python train.py --model="spectrogram flow-matching model" --train_examples=39062 --hop_length=160 --win_length=512 --blocks_per_level=3 --init="trunc_normal_002" --orthogonalizer="newton_schulz_5" --epochs=20.5 --decay_fraction=0.3
Rows from block 12 of a small spectrogram flow-matching model, named by matrix and row number. Rows with one number belong to one channel. Each number is 128 + 32 x the weight over its row's rms, rounded and kept within 0 to 255. All counts start at 0. Numbers have three digits each.
After each channel's rows are labels from the 100 clips, of 14976 (inputs lightly noised), where the channel reaches its highest value: "top examples" is what is common among them. Only what is clearly more common there than usual is listed. The data: strings of digits, spoken by a formant synthesiser in many voices. In brackets: how many of the 100.
# convs0: first 3x3 conv (model.decb.0.2.convs.0.weight, 128x128x3x3, standardized in use, each kernel summed), inputs 0-127
# convs1: second 3x3 conv (model.decb.0.2.convs.1.weight, 128x128x3x3, standardized in use, transposed, each kernel summed), outputs 0-127

convs0.66:119109087089096101129161139178100024076101155147147144124147077058131147139113114173145113186097102158127109104140091150143192148179132113138147101193149124134130042140100145146131177128078088141093125160144177087188061090105129124072102116091097183176089110100138102113086116130147121124151173160131163136135160095100183148156147166141147127150148186130110139142130156130093122104142
convs1.66:119169092139151149110145127119180173151152137115186140145122171115106130111090191149139161027156097135130097087123129097131129113133120139139094132092138165105109146182095132133163159160200104122082145123056168171108115140129067114166120126168146162122079153145104143134181138141122080128124121129172081093129159145153043093148137071184098133141111124176187116123089050164108076115125
top examples: rumble (38); first digit: three (32)

convs0.52:099148093106178128123168101147080172114116085107174106171149079096086045097202163134147131109138139137135170134126187152107157066095112168153171102166163162125134134060118151143103214146113149133094125104101129133171169113086113064129111154120113110142138156103135101096114096131144118155101103128052153103111122166115160136133137122174132105165143073226097133160120152069135131135111
convs1.52:171124161101113091126110147124122154123127151104123124106103188210146188149111107145073109079144138130134094122081097204144128166130128123093130149196144071162143145103114088190157134162111114162109161161116116022131101173077130097128153143125130124132129129068121123147188141114166130166145128127107093105139133064120070129080121158121179098092139115034106102188151120162148114130117
top examples: "nine" (62); "one" (54); first digit: nine (41); first digit: one (34)

convs0.36:043107192125087152098095127105108166121130139111177124126135135092103114133130187063150137149139166136128177124157128125084151127110169139090116115089139101154122139105155141139042137080054181132182087143085047100136146136179177084075182095117129147156139109153085130165120131096127121150134151096113139133076129202151161111086145085127189140133113107196117099117150147155151147134151
convs1.36:125186137135140144151140148134114133131091100076095132143171168149135216133128151064129166123103157099159109152126110102100092102146156080084148120185123126128205129062165107165130163107172106116115139165147088136127093151102142096148141160108142149106085158090155179145097119144086163172184030146124101111143140081123177110144109152157215122105166101103130122124128102133168154204169
top examples: rumble (37); first digit: eight (28); last digit: eight (26)

convs0.89:169115134174163056120121196104140079120141136094123052128175139067151149159107089117122120164123092170137133181143125163139152132103116093060185094156157099143107130170174133121147096188118129194121153134108156130159125093177160055111111100109116116158082169106097093140061125113147103103093134122161139143111147121085157120173181166123144058112146150141113147156148099153081083071145
convs1.89:106113184161131059111111127147108145075136117152138159160091101113139068089139113151113104112133163084161125093151178141121112130077127117142069111085128086112115096168160144175118182022154163165165168101152104122130053154116122172110082089153084085106156135111110131081118135144081128150115091143134103105133172152202084100147132073106141107156117110132147164135172171080192117138155
top examples: pink noise (44); white noise (32)

convs0.107:080127159127120099149213101082141115156127131149128124116161117121177094121135156188176129152137156135174154165052124124153227105122143145095204159172153141095117108168105104130068127111108182074125083115081081111153076126130085137084118146091094099087127135066164113140130129105119122105163139177127125099068169129131112210115119168126148120151146094095132128103104185094150131119114
convs1.107:153093085081108183170177140153144159155147153093189144154107167109135186185152113162076164228120093167120072145125115111121146160109168201139067099102165121143069126109127161070118130150108100149131134121141097136115096152072099139133167149107106116146134118145115130174136173141096123156097090084166148194119152157128125125127172108108100123201117130115083130139099170172148083124077
top examples: "six" (78); first digit: six (66); number of digits: 1 (40); last digit: six (39)

convs0.74:138133126127127170145162165116148165154078069064093145149085127139091102097117136123137106108151130165099120103124141181128120211157108118127146106198139109075130058127130142098189193088151121104075101163138096147142187133136128106179143086070151094173096128111127174159189123095104149136093162146112114156104120164070169167133100104104113162117116149140131069111156100081148196077151
convs1.74:117061129114092097139142117105112068064095075215152111129151139093134128120142146105159130145139175162102192200102071153131161069204086154149088127134155119122134150143077124147082110099116173159124141101194086121125133137138166151162100149200191095115185119126117077131104175150133111160121133132108147108099137102141103143131169170157129097139133120177173199110131099152119162131127
top examples: first digit: zero (25)

convs0.79:098126115119139149154218095129121153156161150080130115149119148166091178135151166125113137188139100132170144136134111087147134097098068134129130181170089113150117130142114154154164124196064149172146154151150107084146153108069119108116123123146085132135095131167135134083155069152074076139128167107014121128165101123142091169098134163096134113112150094143086154135109138018150112148113
convs1.79:128108141168163107129085149143098167121112105137137115089124164166121095131073121181091112079129061136114092120063125164172110125083170105087115092111159157094099103178147102117077113070171141076175149096079085134132060145165162113091109119056134125116127159121089158131077111102126150211139091188117143113117114132116128088152111102158085126135189127171156151137134121203104129131181
top examples: "zero" (63); first digit: zero (41); rumble (40); pink noise (31)

convs0.49:110182176063096151164182135081173190133153103178113131150151111131088137174094131126123141141131160119159125148142164162180158151114105212086160104171124086124101077179146079140108123160084111116182125158107139082113104133107117091104124038091127146078090177098118066097147151108125066153139112149115163159112164143121130129104150176099116131129129113161116172089083160060111127127108
convs1.49:120110101176145123112084106125148111144139143144175084136132172132154146122130109111126136153124072193077145119111131107111151123122156165092111157106143150176041170160090141146103138097101093066156133125173124119090119152100114168101101189153050109160164119116117206126125137173116150143177102171146175173147131151076122171132177185146152203141162166168085096065156123183109128106140
top examples: "six" (57); rumble (35); first digit: six (33); clipping (27)

convs0.28:120138119109086134138086157098144103112174133162118130124169167130142174139127108103134118131138156115100134113127113134128169086098084096141155101096120112164147126092099180130171092077093145202086102123104120116162148126136139051129101100165113155182083214142180140183132124092113159112133131151132097157099165086083156108143090188208116074152154112134112136158149173061117127024161
convs1.28:170135121113054121113136127145121118116124144061190140160086152183171145148121087145101137129149000139130187111105138133079154141137123109151122119097148136132126167133095099087037162119099117100136126127132181163101126144089099160110173118030128124126119170143107096132156096132089082134116151103106097104156124171125095152175141152071120167130084110110085092068144168122139140154146
top examples: mains hum (45); muffled (low-pass) (29)

convs0.126:095090127170127096169153183085173101145120101130127160119127141103125157151121032185130195137147136177149140146142143076126154099165128116106058089125131055134116111141186194159142135152157130180116127138167083125147083131094075131129130111122135155143072162115103115105201119109083099100150148143119129091125173120153107205093111139169124087114154137131053109090086113170121163086117
convs1.126:141162148116125101128132111153138117103133160187135085184119139130103084074092131039157153094087174118189174097133080225138118163084160142123155185092120154150095205141091107078160087125143131142156131139127130158125144167170104126161127123133131093136100149108121153137137165112148114157153137159157160114135154132091137123162128167176142112154139098196193103121197107091189152182094
top examples: "six" (96); first digit: six (73); last digit: six (26)

convs0.109:151145138127108122135150096139151096155136135102049131109080136124133155173185105146090104142102135094137148000142174144148139109134106144145155128145155120147116133124130150109088000145083149148165110127093083114130108118156102080163113162142175116152101169123085143102145124148092105145142090133133150202106158104097137163131132169112163125171160104126132154134131165118096203083132
convs1.109:063064101128159106072090129089103072082154087197142145151137126107141099141113115136096118131142096176105116161156158128116104141102077129147134156102110124188165163181137148121151193102162171149059171092118139127140114189118185147134136130129121111110147113140150120165139137081149142164084155039097110087135196121165131116151158073169098132177110110135136051106143120079151088139115
top examples: "nine" (59); first digit: nine (45); pink noise (40); white noise (37)

convs0.5:128104143106047043154119155099116068149092106081170058052110109161141154123130118120135106160102134171101117071166162158164160110102102089121175215174120126172133126115191093148142147144134145096101113178131124163155144059118096085104068129115101106130128151152084087142144122168129111125144112136216137118129171165124113166151143148104104148089163127138111145169111141149155171139114
convs1.5:131065163133154123109158132128138116147162096151062177115140173163104130181076060162153087127167161141165136182128110098057109145106084064138175138191129160141135140129126156155147173115098151127090124173168119118117152176121130164136138093149088144153150131140117129141138193105105125078153164171037093164144131123143155062162121202134186125091116147156123176097133149122090153107130
top examples: reverberation (100); "seven" (63); number of digits: 1 (51); first digit: seven (48)

convs0.12:128159147129136175197140156088149179119087140157172159156175162138112100112106140074144172182113142117078154097134137111168114094081133162103183117142125175135093127146113130128143125054119101120123135097087141097137094096129110090122094114086094204093148124053135146106120093129124085064143158207121160176103134156163139172052134117154150150125122094163145168130123137095152082047143
convs1.12:144104101078064111118188124131084106148160127122122133136156125187162169150129075145144118173092069179204088176126129135083166180075123089156142091123140105089154120157166089146152143202060100167098119105154053094122157085088110142168134119106137093071147152120092118156123113104105102117151154084119116108119103117107146129157085152141079151128080100068117127109091131123189086132126
top examples: "six" (54); last digit: six (33); clipping (32); first digit: six (27)

convs0.64:123150149189172137090128190059119175178165094100101104145111170116110153157141096130172124125135147139157090082131131123102126145185139119129147118095059140174098139135193115157077177141120134134166113123145115178144156085151078097115171119105115081101103153121157180150128065141047060139181150115104155146097122095132174145132130137138118082182106129096076103143120064102187094103124
convs1.64:126154099129135108099120127164157102115127128123144135119172076131177089089089111131070149150122072125168095095220105170207122075152138198092116106102161082071139128105122156142129139077164160144143135177114068140178108162085096151120102091121173143199116113144156118116168133113198124145145116132177142182180145163128175157169148125122082128121133192140107124142168173117129132093148
top examples: pink noise (36); first digit: one (29); white noise (28)

convs0.92:138103130119152129098095154106171122129117095136106145124119116116087143103210151118148116112122131105154187145121099141053116146106150191099131139145163140143196161166115079156181213151178148132072115142115097117052153129148143171178111118143196122089104062087116101087138153160135195119132056156116143128118086176105127114113130185164118121070131105065103122118103139086157107118105
convs1.92:112164123145162153129123087124152149151112159137145193080106170128095073113180143158094098090140101130138136143129066098130140164158119063130130124095118104141095184155205144059069161148103066101093089162164085113104133074147131177086084191169145171144096117184145160097099107133166119161158147105135176163210092144101113116131123162111124178147106109099123140139082109106125114153104
top examples: pink noise (55); muffled (low-pass) (31); first digit: six (26)

convs0.45:131109172146119077130087153109105146097101094117113119126193118124199094130113093123147170159098116121147106120104206119118158075114183122165141105115153118103095103113047151197158130129171132128114131122134192104203105062158123129092150127147162146119117190164110154162126148145145142120126115129092130159122124205067153144120108118110099076096177130183081115129068180079084127135082
convs1.45:151092059115198199166099169098165173148133126094156133112072150128101082134178126083152141121158092058127122150178112187099124108171075160103143143145108111174169100120115172166136157051112101112165152171086145120175138137131172091092090065152145137071105164127127073104155077118100128159144101136120168176122150115152155156125114119152116098122109122154117115142175065157140100116129
top examples: "three" (65); first digit: three (41); rumble (32); pink noise (31)

convs0.48:119073092122073071142130085183113087108082169090145070104108189071103099141124134142177133086113156110114112064181128174139120101157136206127142104145104092124176115099109082148107179156150124106150089168096119132119123078107147092112123082155151151144167099107137136147142080153150120189108131078176140143098114120114174206150172155160175142099130162148134118110137131105119209150152
convs1.48:058105163160140147157103151094116122116114120174117158189138096121158137176186068086180085133159155123146089149099140117055085125103070177151161139169100120110116186124151179122125079180098211159118166094173113135149127125138072188111080130142130135098120166143115168103098175151118105112077118141123139141124103127156128140092087108117139133100113093052090138115105134194118103154091
top examples: reverberation (91)